A small image classifier, trained from scratch.
Training: soap at rate 0.0018, 7100 steps, batches of 64, held-out accuracy 100%.
Data: trained on simulated stained blood smears, 195000 training examples, 2.3 epochs.
Rows from block 5 of a small image classifier, named by matrix and row number. Rows with one number within an expert belong to one neuron, the router's apart. Each number is 128 + 24 x the weight over its row's rms, rounded and kept within 0 to 255. All counts start at 0. Numbers have three digits each.
After each expert's rows are labels from the 100 images, of 14976, where the router gives the expert most weight on average: "top examples" is what is common among them; "colour at peak" is the nearest of a few named colours to the mean colour under the peak. Only what is clearly more common there than usual is listed. The data: simulated stained blood smears. In brackets: how many of the 100.
# router: router (model.blocks.5.mlp.router.weight, 8x384, trained with AdamW), inputs 110-164
# up: expert up (model.blocks.5.mlp.up, 8x96x384), inputs 110-164
# down: expert down (model.blocks.5.mlp.down, 8x384x96, transposed), outputs 110-164

# expert 7
router.7:135086131118162060131122103136112094137082100123117095118075099098108190161124135122094137156137125126193134148150129126171109123125117129162125095126149115124150152
up.0:127127146147089093133130096075155121131120113120132094140124088158099145081101136152113105156134102126111167160106143132116145173123137086124138158162144152110127121
down.0:122147118121107125103135149129098103104118138163113153151127104090105073080152090109100083094145132150128123140139160130130114101150152132161107096092120137138155122
up.1:138138130141150120124143123116143111146127118143151111159128117118095135154119115150111136103113063121165109058128145136106096154165148113074088077145122089104112073
down.1:115102123149121125117191088136124118105131116127139107141129095126124110135140160116142126125123122136104119131100138121111179082139151094134093132117153134108100111
up.2:113136134140152128154117118132132144132107159105127137139179117124085140151080104173109097136100124140148117106107108107128108168105109094189138150120105124127155120
down.2:114158113104128108175157123115099062128091103110125099127100139090134123119130050112079114132117133079121114108137100137134142127132141128154133142157147148129129117
up.3:118088123126117106115106136090153121132129132142148086138077106119111122119144128160122098157120101151154125151108116114119115124090140118159155105149142102124105102
down.3:136127098173144111138157120134114153093131077115117117146141149095110140133119139112129133140142146115133109136147150092105119094116111106081089145113130130155154122
up.4:153165135095116106150118135134143137158126124128093128129111125167103116143147150103143139122123142103108109100150119123127126101104113115175138118098094138154144087
down.4:099133126178144143127142118135142119142128106110158157135187113128076088126135130149151121094106133123127126140119124160134143159134121136130114174131165136138121091
up.5:106135162119159163123130138123086099126126102123143099117125132133147135133123137139101106176119123115119113155132155114065134180121138112130103129152160113098112129
down.5:117115150074171113148135115131145123096142096121148106114128125059174112113145130127123132171094118101142077096121183139165114143141104136121129131157125091139180153
up.6:156133137124110104090116083124134121125101117121134147127132116120147132125127172113124124085112121116151126106118137140092132158126097129113111131149143163164114092
down.6:135146123116104116146110090117111119137162156145148108137189114113124148111098126080121093148141122128110121128094111111126136105124115153179107136123129100168111103
up.7:131105093117144110136125146158121142104107141154098109131135125137167115164143131136131148140113123130120117112159169177156130134115099148141132144152129145129159166
down.7:144136103121109148132142151094178101137137138135100136156170143166128144079138184160166168123140108146181150114157117174102104109115166153123146088124135142091119160
up.8:108130113146117074105150102123151114120097144112127108111132115175167106086156122126159136099111107125119137101130158070135115122138129203133142129125084137130139108
down.8:096115114127101146134111108124129149161083119127110150085164129116120143066132183153115082157104107183137098119129134111134117088112118156149111133135099159138179106
up.9:133091108143135144095133109111135105121139136134149134126159085098096134128129118101111093198136141125140149092135126122114132154099123103138096128134160113108146154
down.9:137128125115090158134122143165131115122143120120109164118122130148096130169115133121093124167158118158129101132148115111113170087150144174140127118113096173150122155
up.10:116166119113122126139140138131136124116090180160096102121090125132137101098113104103129128139124106115117104149143164119132155140159096175124144132126117126136135156
down.10:152134137124098157134142107125111130147159136158148123081152098113171169123163143140124112102161133178076162127170139144148133136143071132108124124115077118096134146
up.11:108160146155164113122089136131144145142099155110138101113142136142130153165113161123129131134124116087152088127128116134088161146099121134133120159103181108125125143
down.11:113144165148158144134089131125111127150150133145063110145096186161149088125162142145135126115125137103106113126106124148160142116109098133171145142113120151155143134
up.12:151080133148099131130120163120090117121169107141124123160139144120148097075152155121135152115169103139101094159128094101111078155098162136077093080149175119140111124
down.12:133136158150095111104126160155123116135127111121069153148150150122166137131145114134122068114105162162160113114148101141152083119159177145168117127150120097132140121
up.13:114136133114113113110134135122164165174079119111150167127118102138135097149141132133169138128132105119132103090109096136115132107126180147119128136125187156160109080
down.13:111148140097126138154099162107129129151100112150084123116121103101113123109179154158129150144135087144144136109183201089150143133126067101122148077075147113117089098
up.14:154127146132116151163119071126126136140137133182109120089109122127146129152166136145103109163124143150140116158110126120110145085095108138171169127155172129109160150
down.14:140150098187123169097116195163117104133136123121127129095119169144119130150142141133122152172147096128158101097171131128111098101128120165119115156127130075132173124
up.15:090135135156146115133136097114143161137122122139166155101137105141122124103118114118118133115157133148139105100137136146116161130128116124105148135130065140142145111
down.15:128136130160120128112138111117150129109115139122130125122098116090129119117116139121071202125109125083091106168101108137095123132116114100117100128186161090109091080
up.16:126080112166113108139110082140121134146111152099150178148156142116119115149093134095118162117102113128137138104151149094145169092127130105122139181104164136127109116
down.16:197118128139122106143157124151108155158137158094127154151123124104122084141127140130131146122102122157144182135117117124132139165158116114190152098126143102124153137
top examples: crowded (75); kidney-shaped nucleus (53); spiky cells (40)
colour at peak: grey (48)

# expert 0
router.0:127101103161095143114157114146129150123114123099164149134127138111122144103119145145135101101124128159134064166078131130141119118120099064114113104150142140141140138
up.0:154134099139107121159130080162125178148139125147160146130122107148134123123153111099173153134134119124108134099142127116153140099128120110068151114140142133155128104
down.0:134104091154109120118161121170104165110121114101129142134138136139119133111154096143150100136138100148131105134097148126096131128089109115101110129157117125186118138
up.1:116134106112117149135135110119136119135106135113136129134115140129118122150102131099126130063088112114139116098145105187137149109107172141156150148133128151170161137
down.1:133134108121113131096119138157101106172086160196159142116131091164103112111093148125097117105196129121127137106078120116110150117123129092132135150119093117127143136
up.2:183122124135121115141112103127158104170133171112149160116106121130092117139143113113118126184153143109096145144114132100127111148125118123114142115146131139141094145
down.2:132089122177124118073152147162102131142128094124123145151142103154106106135082128109141133126157121156144157114128130146128134145190121156153148124154136137145162123
up.3:112117139110152160114079143128148128140119189111119133164112150111092150127120156064158176129142157085148131128166110085150129142112087148113128143137141148158152108
down.3:180137129091073106101127143132128109125130124136124125144124129163129106120083089138103085122111140125122123130139108164139158139083143156105152133087113141121078097
up.4:155125159108105122122113114109087142114112105116131111158129162152147101111107090128154133118173127161120113151160082102138140102188139160145126130120161089113104125
down.4:105096101147127093125110121156152116140137123151132152126107108133163133095121130097129122169141159124158098112110093141112128163133098082094130127144106171154129098
up.5:163115186124150140117136156155144142124068165130129175135122128126123086157112121150150159149128114113145183162158143102124132132109145125170183169147160160143120121
down.5:123121154146160116147142108143143177095110122150163142132164112087157168109119125147127123156052125116103111118109135131122182122157121087131118111137119123117106100
up.6:133101103121117100104141139119112131141133108141146092101140131122127118137119139106136071092121147121101096130092184088124143138134103134139161164129166094138088119
down.6:088118146130138127104124169113139090084103137136123148149162157130182099114108157109124151118068135096097200152142135111113123086100148116149093142098144156140115141
up.7:132140149167165081133108132133150132119115126157123096121155128097132157137151098153160121143106139106124147135105119149096094158163122094125148115122138123124183103
down.7:111120131151089167139110109162171161112128153144152131133131134085142158165124152165177122139145139127105149129115150147134093097124184140146144129149148131153128124
up.8:099112157140117100122151129126091121108133114139086127128122127091110154121141099177148137086132120128082124123153153139119072109125120081134118124172152137136161135
down.8:142138150116190133161134145117104135103127155138114169106132191111114120139105088122135129115116127138153161138112114140193092121105134153154115162112139146109111084
up.9:124121115121088097141154107121085111117098086127119147094122125163146149147154120134139116159098122125111097182123134162123130091148173132080114134109147113119149110
down.9:130108121155170099108093147142124153119140175113150105134102125144116107088146156118162107131096105197164152158168099081129147107164136166137166108134134162095125127
up.10:154114138084115172090139148115177139140103095117119121165127148145077137160132106113079158136119123139140110114123090115144155118128121110131129134144160141100106137
down.10:103146113085117086102135117107125123120112120149098166135127098171102087134094159123116108174116157127133145133074134069127125115107123133170131139119106176128097058
up.11:121160135162156137167149113089104140140117104154106156136094139108086126122123087125155112080149154137110147102193103119143111109157116170127157132119118121120165149
down.11:118158086094164104090148113113160111100101100149118151119116113150114170078134114104118139114156128099126130153110128127100170126149187151117153102093105143118136088
up.12:105107115114163121145134112159133126112090092101127140110093143151116085150127159159183146143165148122118112082135140151127124116150150114144143092097170117140133139
down.12:139133134132105163153136169146113132114128157132079153136163133133139103098168130131110147108113100156150104162144082158149095125140139162157119135123184149160077111
up.13:101149135153135096117115159152138152130112134144147172127129123089134131099136121146135127154130071136149146122174104151135134111151115170154124136132144159155117206
down.13:096154146107112142133114101131142150135162093147142121127085107080122181126157115164145133134111158137100121133127100123116110171110111115101133087103103100154159126
up.14:140137080154133083100159173118129146122132163140165135141112088115132147140089125129118103160134100174107150136108141103142119172139145180133127116126117135111129112
down.14:145166139157122115150109104125146148159104096153094099104102162141116133086123146127122148154136135160077112062121135140129107116120091170106149110146147122085123138
up.15:114116165127155131118129125101170117128137114143117140158125132103090155119143170134130132117100115182153142159153145145132174140111148165133116078112162123157123145
down.15:114113121157135142155173096124128112168120122150147129130142132149120130144153096139146144163087135104130156108155123142116110083167164179115148100125095109150154102
up.16:117058148083180104085145121129116132115144120104130104122140167129148165106084136096106090133121118132129149117139117129137135133158125102111142134187125121174123186
down.16:139143133135112149094112095094154093110081157107147130146134138160124109107139148080097108135112095141110154153110107162123155135127146102152138146178164134153119133
top examples: crowded (88); no large cell (79)
colour at peak: pink (93)

# expert 2
router.2:105181116133141154112097132133148126135139131110125095149108144161140104101125114137156116129167116118148113104131142169093098149143107165154135114089123104147122114
up.0:150140152122083098135122157111136123156118121124136128135125141143161146114120128108108146136138120111156128144135137171084103112093105095104181101171144094114144148
down.0:128140068105128105114193109117154165157115128126111115145137117129088139139139102144105121147154127126104137118197129143140121144111131123147089163098160122115141130
up.1:164164122111131156086098107138126104124091125123118093150113140148124143125166158096154136103164117138137115173108096122149120134145111083112113114127098120154138155
down.1:167089132119098102147124132170131115098164088165135122131140086108086109077135142129131101074162168089135108161109151073137134149167139130103099117142089124159139171
up.2:124142125130101138089165107147114139110116163152132131112160085112110125085133089109129096119156141137134134152108102141125163183152142104147126099147090116138154119
down.2:126107118159121109109175105084126105125166109130142168160150157144134134131059124096122146112095170119094124105125175163115138103120149168148158157112152141095143117
up.3:132132125118125107139127121097117085133090118170129140090141126104125128152159122121109122110157119142152124142136110134086162084077177149108074127110109105150155122
down.3:147089117108086108108164137157152109134131156118149135120164124145088137114148164118115123126153135135112152087193112166139181104130130128167133134149132153127153124
up.4:152129124142130163125143107141137107125129130153144107154100102165074113160114116108130167103116129119150109115144120138139136113154146116119159150095136121126125108
down.4:146133065110098104166091105096126134126096153126136108181143078157126131070136114079126136099139134059129135146105127161116151128134094132117150119103135125166124099
up.5:112131126107143102128106096123154135157112139143123111131133108121090136135121137104130148147108139167153158099131143101121132102112155150136125141181126161163148148
down.5:110181142111107153107147152166121174135129081126138099207151097121132105102111093146135148101086162160140103148119081150108155097129155088117131106126067095145113137
up.6:096176167115120111134126175120131125171101109125125146095158139130121133135142140136077140137105118138136112125123101187146134152112121111149144120135170113122095109
down.6:131162126118131136133108099139130182061190114113115110151119149162142158130108110176137127138122104154137119156119147130185140120145116157163066110139111153111140133
up.7:082127162128140122153148164117122136144124149126134124149135149133153128122129114119097129101115132136132135101149176120121117145125091117115143113135127145121138135
down.7:141098123153127093134172126131122114083144115130120125141142144098141122160151086125140121126151125123108125110151097150137129108130131161130113095146112182141147127
up.8:109131126106100119178154150115127091116085178155118163121122102119193135136093144084119136124129145158121101175141129151148110160153125117095131128128113076129144106
down.8:150120083101103122094116085114129162107107159147139149110163145108127138161134143110076128098089151112137144127124148144132157110174162108137150088111134123167115085
up.9:142178120140107169077099092128165144139105110089134141110118122135123150121108116106104128146103103114129117168124119114082101108125131134153141155071143151140116151
down.9:141114126116107120168093089161140138136142115148172134110211158137088164112129124132124125161073109160133150115115140127087114132145112117105151143114089105118131116
up.10:147156103149108173138137120184102099142079144127140105116104132086122174125138154100102135106141110098113129173117102097097137114115124127146150156142136108127102100
down.10:130178149144119110096119112078126113147155143123114111111110128136120126115102129113154130097126136134167158131122159154126185111110141125106152109104126127111132138
up.11:138158145102123120114081155115124142125141140140131114098155100118160106111134155100171128118136075096136145092136135124132174140107143134140118146154191122153093098
down.11:135090168160126176122140129126120137131153148097143148114115111081125147113071117146126125135166098133151130147122113120186125110136103135143131158094138155117142114
up.12:128129115119108148162128164143113131095166067116118098098192110108152121122156124125152186113136102126178104111134130136082157120104123103071150156094137126096123142
down.12:170154103152118149055165177177127119083138153136107095166120145116184081157164101126141086128097153082126083110100174138104148139157120119150103107134120140132147127
up.13:108152164110121143173091158120163148110187143118134101083152099116072110183123107114155105140092130121116125105101105163109177113113094117149119185116139122160130146
down.13:120120143134126149139117141157161137146092146144141099178143087114176123119159167118106190160141133116089125110167114136164147131109118119174131112162148121168145137
up.14:122107100114104161104147115135066131122153172161136118154098135146141158118127121109137150152133129148129114107133079160094138179117104136155085128108117102122122143
down.14:146133166124140104099148132115115118099126133149154116106168152114156118117135125146108115138119131128104143143108126134087101155094090117063095121132148171131090137
up.15:116146168146177133132145165120117112115135130149095093104143077144147141133099127148167090102119128149165124133119102112092172131123115133144146133142136091143130140
down.15:136119088157166165064170160083152129149101142154127135167099120139145078111138134106121111094114137092131111105175094134135121114112129179139134108168119139135127141
up.16:134165123139132137110129119101155167132159132145128146144113142127153132106141110160121128064075145121142112109108134128162124140120124113106186079122137097101148124
down.16:111112126160137152146141131143163100077142188109128130120173183139163127077153111165166141150133160150098096160110147115124128122118130110150095151081134152119107121
top examples: round nucleus (68); crescents (65)
colour at peak: white (87)

# expert 4
router.4:147178118126103133143157155135149143115165159118121102162137141148144105083132111132142155090160139144112104144123150118123181144117142116092157105155133118136138111
up.0:089160143158100127136149154165125142139146110109116100129118114128129096092116139157111148128117177100137114113089143181121109124156119156140146119101109107112171148
down.0:111122158119131084171158147154098135109174134111102127102156126166137135171105114141190165146163108116144129113144116117120090115143128147126167105117118156160109150
up.1:124072116157124119114098129184098108133129098160088153142138141121149137127121181132125112122116120120122130111109127109154138128130149149061099094123119147144119145
down.1:139123088121147163107125090108144126139139095118142071175119117129100137156109122098126143095128105145129136116123077157094093153090096145140150132126126096107115113
up.2:121126129165098113084080120138144131140133116098150120085130122106087120111137108153185093143110146171147184123109149129104133116154151154104138142094118150160154124
down.2:161162137137127131158161120101103130111150089118129140143101139104087083137165148151105129120138119126160076130158129143123088122138164119132138112112140135147102105
up.3:118161120127138150145137150151159144143129136176109112118114162080118082119084144141113116180105137155110098111086124110120141136126105126180162124111165135147068146
down.3:158137067123134147139201162112156086148121133122163144147144135126134118131124104137118140201087105152187165164106143169137093146105118137129132140186120133115138135
up.4:159116096085152105150094118147111138129103089127153118128114105123097113168097139146140132163094150142092140146121117151138116142093137109131145132103109125146114119
down.4:155140092110144154131082149110150124158121137155096151124141106139096140110096161118102125110106115140144132104136108165139130094136115119137109075129110160123115152
up.5:119180143139141145103144111097158132130169093134127178093156124086128137136075109137142139159142130132096157157125109119112138128130123127150138157165091130153122089
down.5:080140089113100119113167093161135081119112123087170179131197158131132127152142135123145141164177145175143155106108171113131127135123091129130136155102119161123122169
up.6:103136153139093135148115102134132123138135135078103114116146094130121112187127108148179112112148096091137103150137128112121096087179045146181143106141103099158161115
down.6:117122119121127118158141142158190130106115129112136093148157139133128104086092117098102128124084153139180146123148137153097113140116137141176160137128101152100114154
up.7:128097091127081151137153157146117120104121107121118155157129124111136163117138150112096066154145124169115125174111131144121072173166116107115126093132092153157083159
down.7:097140122178141142143123087109078138128143120168132168112119143146121163119104149131131138175140121110119142143109144104114187106129130088155128178142096156089138084
up.8:132136196111122139135107118125126147108105171117126124101126147108117133145145176108148083090133171146100100116129127109139132063138059128139147097156114095155181112
down.8:103132104113131133105150171147122136135131127175120127150150103176163102107114120135150111074147111134121085132145150144148143149111115124112096094098106119121128083
up.9:128145188143121133123109135121196138125114162124157161133140119140100129169113105163119114127113140134114114165101115112057154129147123165124170127103147131169146114
down.9:115143104154128104118189138128095100109107136104103117154127145149089129107108132145108095177124115090163142107100125130147109191103178098117066145135153112151130122
up.10:106127126124102095071100116102162134141114132106148081131113087120115129142120100118165097171150116129181129155160144113158113094112104129164096058139133062099063129
down.10:103139113115125107101118150142155107101108101064072136084155127113086119133170152127153124126100148160124164150153123091129106116167159127136144124108068137143108122
up.11:079176155122114115103111105132126155144119094133114147106108137091100088134143142118123182131152103115091114125159131141148104129129093166139122116160115149159112111
down.11:133107105101128161156130138133097143118146116100125105121160102153110103127175154152145104095126181118121170172132068119126059104094133141151163064162138113135163153
up.12:139082145137148092118108118119111134156143106165125147138124151172148090083084136163113105113118132156145147127108102116125136123136134155111138169090137170124136136
down.12:088119176126120126130145110121119088148118132087114124153115160098144123150141133187133106148180102139116106093130150117070100165126123139125126116080130165149118093
up.13:129158160135122150127100120162092128141164100137117123106127123117098120113150107134129199117144131146115139169177163106117155089113116153135171122086099136111115159
down.13:098141190083147161142097115168125154104150109096126070155142122141131179140196131155117125135126160110147105100106135132145103162118128103101121124157110131089143170
up.14:105124168160131092090150113117171141146160152110158122123133108089093147097102107120078150132111069106152163130110147122133149133099133086153138171132150158111124104
down.14:129153128097136140149135098136120176177100164114137095089108108088094107111091124123073137120119119117133152127110103123086138128102103111113122144111116127113129141
up.15:102124106113091179134149186148136162132147154125094126111122137168114112113133118100125104118105145101135084155095135119090117130133080090157167172136144099145130122
down.15:101169144172175101131162102137162150102107122119095139133133117122124108112097141134084102190112134114080148149127124130146155146131098112107161149142127137128138105
up.16:134129137116192133129114155096180136158151162140086159093110135098136140109129096116143130134088112143115111122079118149126124134110116135152142170157130158142105079
down.16:140141167092113133147102115138112205147123120114115084136113133131118145160149110144137109148159129122112126141118090122061092130140118084108135126142109114123102094
top examples: no large cell (64)
colour at peak: white (100)

# expert 1
router.1:090115151126092150145091166133128102148155160155071121109149154136144108085160153116123120124073181151083133141109101125107137120102132153106152136118120157129100164
up.0:093137093128158124112172071111134175118151123107106155153164119122159112109115101125088118146165164107149148167147139105137123111121129143146111129116130116122136157
down.0:128150114158154138083089124091116142121140107161120146104093175122049145134151160142132095091118147156126151142144138115155155103114101087115147095094113193147152111
up.1:143178109141110146120117125142145160083104135127125119137118104071119097134119150178133117120158142131147158083122095105137141077168120126099146169168118091132114145
down.1:152146147148117149125103136123123122127133103128133115137134145118118159103110105148132145103122100110114112125121088146112126125143178118117124120135127120134153118
up.2:132108137109144159113122083115110178149109165113134119153066135092137135096135162130101173141142065130110158107100140146116102123148124118133099149151151155130139107
down.2:159142137183105138147112114122114137139155178158074154120164180128132104060150123146158136116156100119117144149098144099106100138093150088126150086121115172116129120
up.3:159138142137122148130124099148143109128130139097108127119132117134134125120130077108124127136097140109141127057158128141110129128097087120116112124145081175175134110
down.3:137120108127141105139162140118112090177095146181114102158126141147130103111098106128102121099120177137127135160134145154106095130120148131145145171152202141108117130
up.4:111113117165136144180144131110116129112146109146100122068098170134140132116104166093120100113133123123063143131158148111124125134080178167090133124104124143108122165
down.4:117133132144055125135133189115163133133116139115132139193129160172145115122081126151121140132117132126152115113121131169169158128142160131116148151130126115153120101
up.5:149144125112109142112110176141138155089115134106138148123108120138105112131117107160085126069104149129175128158158106100110190143099110146124148140144108115123130131
down.5:131153138098108155173140123142124166166140086117088165115139169105137108127124109135154100109115150131125135121105121117125153093142122146131107079136094078097172158
up.6:116132121073152122110109129147136112159169157107107100112092127112148113145117152106143130167099121127103085102131144117125119148091098139140151103170141095179106175
down.6:139118114119139190137169116113141099120118148104141094143115112181116118106094132058092135123143098134106116116153121157130092145132165137038157134116083153122146164
up.7:113114098163176135121127160140139139119136132106138105129171072093116128124117133149146147122172127125135113121159125155096141126158136119111153151111073142125089120
down.7:143129130137138121129110151093123118144124124146097160157153125128159097116132084149117117148145156108139133153191106094098116144123105151124115134188133146169146142
up.8:118049151134132149145070155126122087098122154142128117129105143098132144100132155127143159135113147170111111086180131112125132165135134131125107105109119146083142126
down.8:112140135119109087127138133126096099121121112115147107083132149152144164122141133161122170119093174160131164119128121137133099138128154125139120146126131142133112146
up.9:127144105092137108105131127109152122166115113130128152149144143145101147152113103100105109162122119146102165083148152111154157142129141113136098103107078111158151125
down.9:151143117133146163152152124113172159103104150123120113132121107153125105080158167146154155140127124145171155121155148110139123120115126088089124131113131144121129126
up.10:105135164142120108128129100119174160113119050128160160144113141118104144115141143151103109117151147116089120099124122154107174102128111109144104154143118098101133094
down.10:122106117121134111135165106153150154139122097128124121105119143153136082141134150141121137171147148116113116099133149099106119115132129106111152089123141135118118156
up.11:109173114141097123148140127128143151079166110124102168119147116149147125101143113098112131197135099136143136156117125143089085114083058159138145131123145124170156106
down.11:120147135097105131154104124127153107154158086082108088135129143121127126185102147130120141167110090152122149159126097146144109122142160131119134105136124124093108167
up.12:125116128130124104112092154121149160145120157143105148139181136113126130168110169092107114138116117157136125147137130125139094130122152135109151113098138117126126111
down.12:129126106116119085114155138108135109163135134113125149155101104133101136092083138130174122150114115154101118082095098147142154165126152138118125110139121133142148128
up.13:151089164137109144137098139138102097127133162190125143150131137117128141116147146160118149112117083151143143128132121102127175103133131102131099134109145166148130145
down.13:152127133131196146125137139105116098142132125078116100122146138118116128144117120127130136109103125124113105158055124136128106095131117133094117172125142137137108157
up.14:098135155146104141117130110142108132171171116159112103134149172137149107149148132118095111089111127130089096153130094158148103118136118128104136128150167162112164102
down.14:091115151104119141148146122120157107143141161143062140073121123150073141143108133104127096185104149147108109131139131103113135124104163118171127119140127111134121143
up.15:148132136127155102098131150165115104103127126113126144092143114174150139160137127101124140163174143147129130119180134150120154133099153075143148131119148111150115118
down.15:147143153091138137122104114093152162159109155129127148150116120148136139133092160121149170101136115137134114118070113176118118114115120150153148140117102117143161145
up.16:115143127131137138091131135109152144126118125136143129129091164172144079143130139052104136145137105114149119122143132098094122105091172110135094164138162098144110127
down.16:120138115108123156141160120116106150165138135112154083166124111101103130124085111139170102126160122111098139147111159128138111130112092111119137102108124141123124149
top examples: lobed nucleus (70)
colour at peak: pink (95)

# expert 6
router.6:135142110099137123095114110098111144103142139182150101135145138104128120189102110103102132136153110089167145096135148150115120144120131151137130148123130093075123093
up.0:160140123131138162143115104099121160115116126081085091084123127126112136121145171123095138148126102154116060135152152123071101140169092132129155146191111120152114119
down.0:126105171100176182149091117095126119136131128138086129141133135117065126148091126137127151098139129114148108130097144131086141148146120130130142115153158114158114140
up.1:114109141157127131125104140136183159137142160153090141140150120140113129123116133132155111141113107150138141124121135149116095120159161109108104103112111124139148137
down.1:136112125102176122170113141097099115095104107124161080149133158127080155114110153102108155106098146099163142115154164133114123103122116098131130145134105122068120107
up.2:101158128182127107134102122127107129112130119174146151100129124148187167164138151161102095113158162121146138168120119117078132157131118169103090110128139133114147093
down.2:120124122118158151133137141116117151140118133129180105142132134107082138104114142133155146083136098126152113077114142119162144146096111145145073122146111195127117137
up.3:119120083136155131112096119161170152132134146088104122167120120108099127101083122121143130106105114128149184098127144121156133054140148106121115136127084141119103149
down.3:135122152127163110161100135112123113145120129136138080123102133128118123125155112132131082122152114115101124152191145116100080081148104076143130137088148121091112134
up.4:142159141153098124165154108137133167151121080142094115084119181138155147182161153117052086095136136132125181139125105144082123113145107118145164142151129099120134132
down.4:141115114151109123151086144169114128105141142132117104111123177132095165126098130107140132130158088116119151153155141122145103102128111156150139101181164158121141148
up.5:159153174119157145145107155104158152194118131170122156151136103157120099140102161122122109122080131184127108142147147141158138114116127158075139131138114158106167122
down.5:103150153142168118093116140110115107079119172149128129128135165123107110109098147140102147132106155149150122161100088177108113145121121133126146159168144134097107175
up.6:122125119134120160140109146120145158151140116145100133132130174108139097119102094111137118169130149123114121107111152132112149090139127104104141120134110074067114123
down.6:111145149150180124120087103144118121113142167112127048076138163180073130125091143142147134163149119161103175131127169090137108094141147127118146152161129155121103171
up.7:140123170152136096117143102126140104125147106104136154098132123153134128108153097094098118121095124163116164097085095117112151122124126096126134138171137153140115108
down.7:140120092098131134115110121137121140080100173148083118087146164138133136119157120134159143122090129153126105115126095126104127119140151152148092166086141136118096141
up.8:079136108118163130090155158108116127107105154149138120161171161131161089105183108110170109096134092140114131115100117100128062141126143081118118137118077117116090094
down.8:105132126164133162150117148150116146156149158139150139124141155094153093116100149136118177133136155141160104110109133149186174125115186170147159102133135118120116171
up.9:123129137124121091115157131118138119148098116099132109120099085082128112140137111110081117119108102130104103104153102155111146133103124106096110136156154132138140104
down.9:116127130106147110151106120137117111118155101116108080109111200128123128132161126124112157124166128159134146153106122093125073116144149120154141114134123114117117162
up.10:146115168109135081125124098140148122165162127099148122140091150168107131145156122114137214107126151156119137118130137099107130120100158183128177152097145133117142124
down.10:090129132115137165183179125095136142105136118120136128096133113084162085134116110123115120123113111103139128142139106134116129140119162128148117120087095170124132139
up.11:179112116117114144128114136077126164121133144103130183159152121098115102143132106118120154111136128145162131133093133124103125115168168110168122138127161120119090070
down.11:110117136145161134121114123126125112109118152109126084103119132166120158094092103134106094160087111135134120118153139117156141128093114118120149114137139103124123119
up.12:101133065128120126149089139129070107128139154158146083139084144113160149112120160163111112111122155125134138141139130140117123117075122167174117149139167155121137092
down.12:100220128105126135133127137126113132149154122124127123105151129129133139102139169125117082142147132105153101119134171106152126134137120146125077140121141170105140146
up.13:162120130116131147137159142147143123147120093142125148119117122132116132157134097134099150115169144123138090137148136119133157147128163105128124118115111138125122111
down.13:128133126130135088152134138138124142123145108143091131130111162083143170102147150150136163140130102112160134146089123132149156117081095038110132120182149151134146145
up.14:166101108124105142184142132089091092154123123124134113161125153100120097116138124124113112166129126156143140133109112092095123099122152134124147124119129183093140155
down.14:140126129121066148148118090140133141134168099117140156123104100110101135133169122138134106116135118176104115139146096131165096172130144141120083120146085141099137127
up.15:170145130141121171137136128100137167084088129114132159148137171139091148088104158154142158069140132173151100095177083105085131144140124128127143107132136150150173168
down.15:157119151130140134121092156156115129117129086106141090171121079127158106156139105133091125124131093127135133183132154127135148120140114129125127098097147126134139157
up.16:123156136156091115095120108138104134143070133115109132135145145123166161114161193161168128125138087089146144103108120145136135106097165142134140127120148118110075146
down.16:135097097173157112130132161118117147132102137157129113145123160121151125119111096158136134085145146146111130148167143096160112105157124198120131109176121107135114140
top examples: crowded (99); round nucleus (67); target cells (39); small cells: discs (36)
colour at peak: pink (95)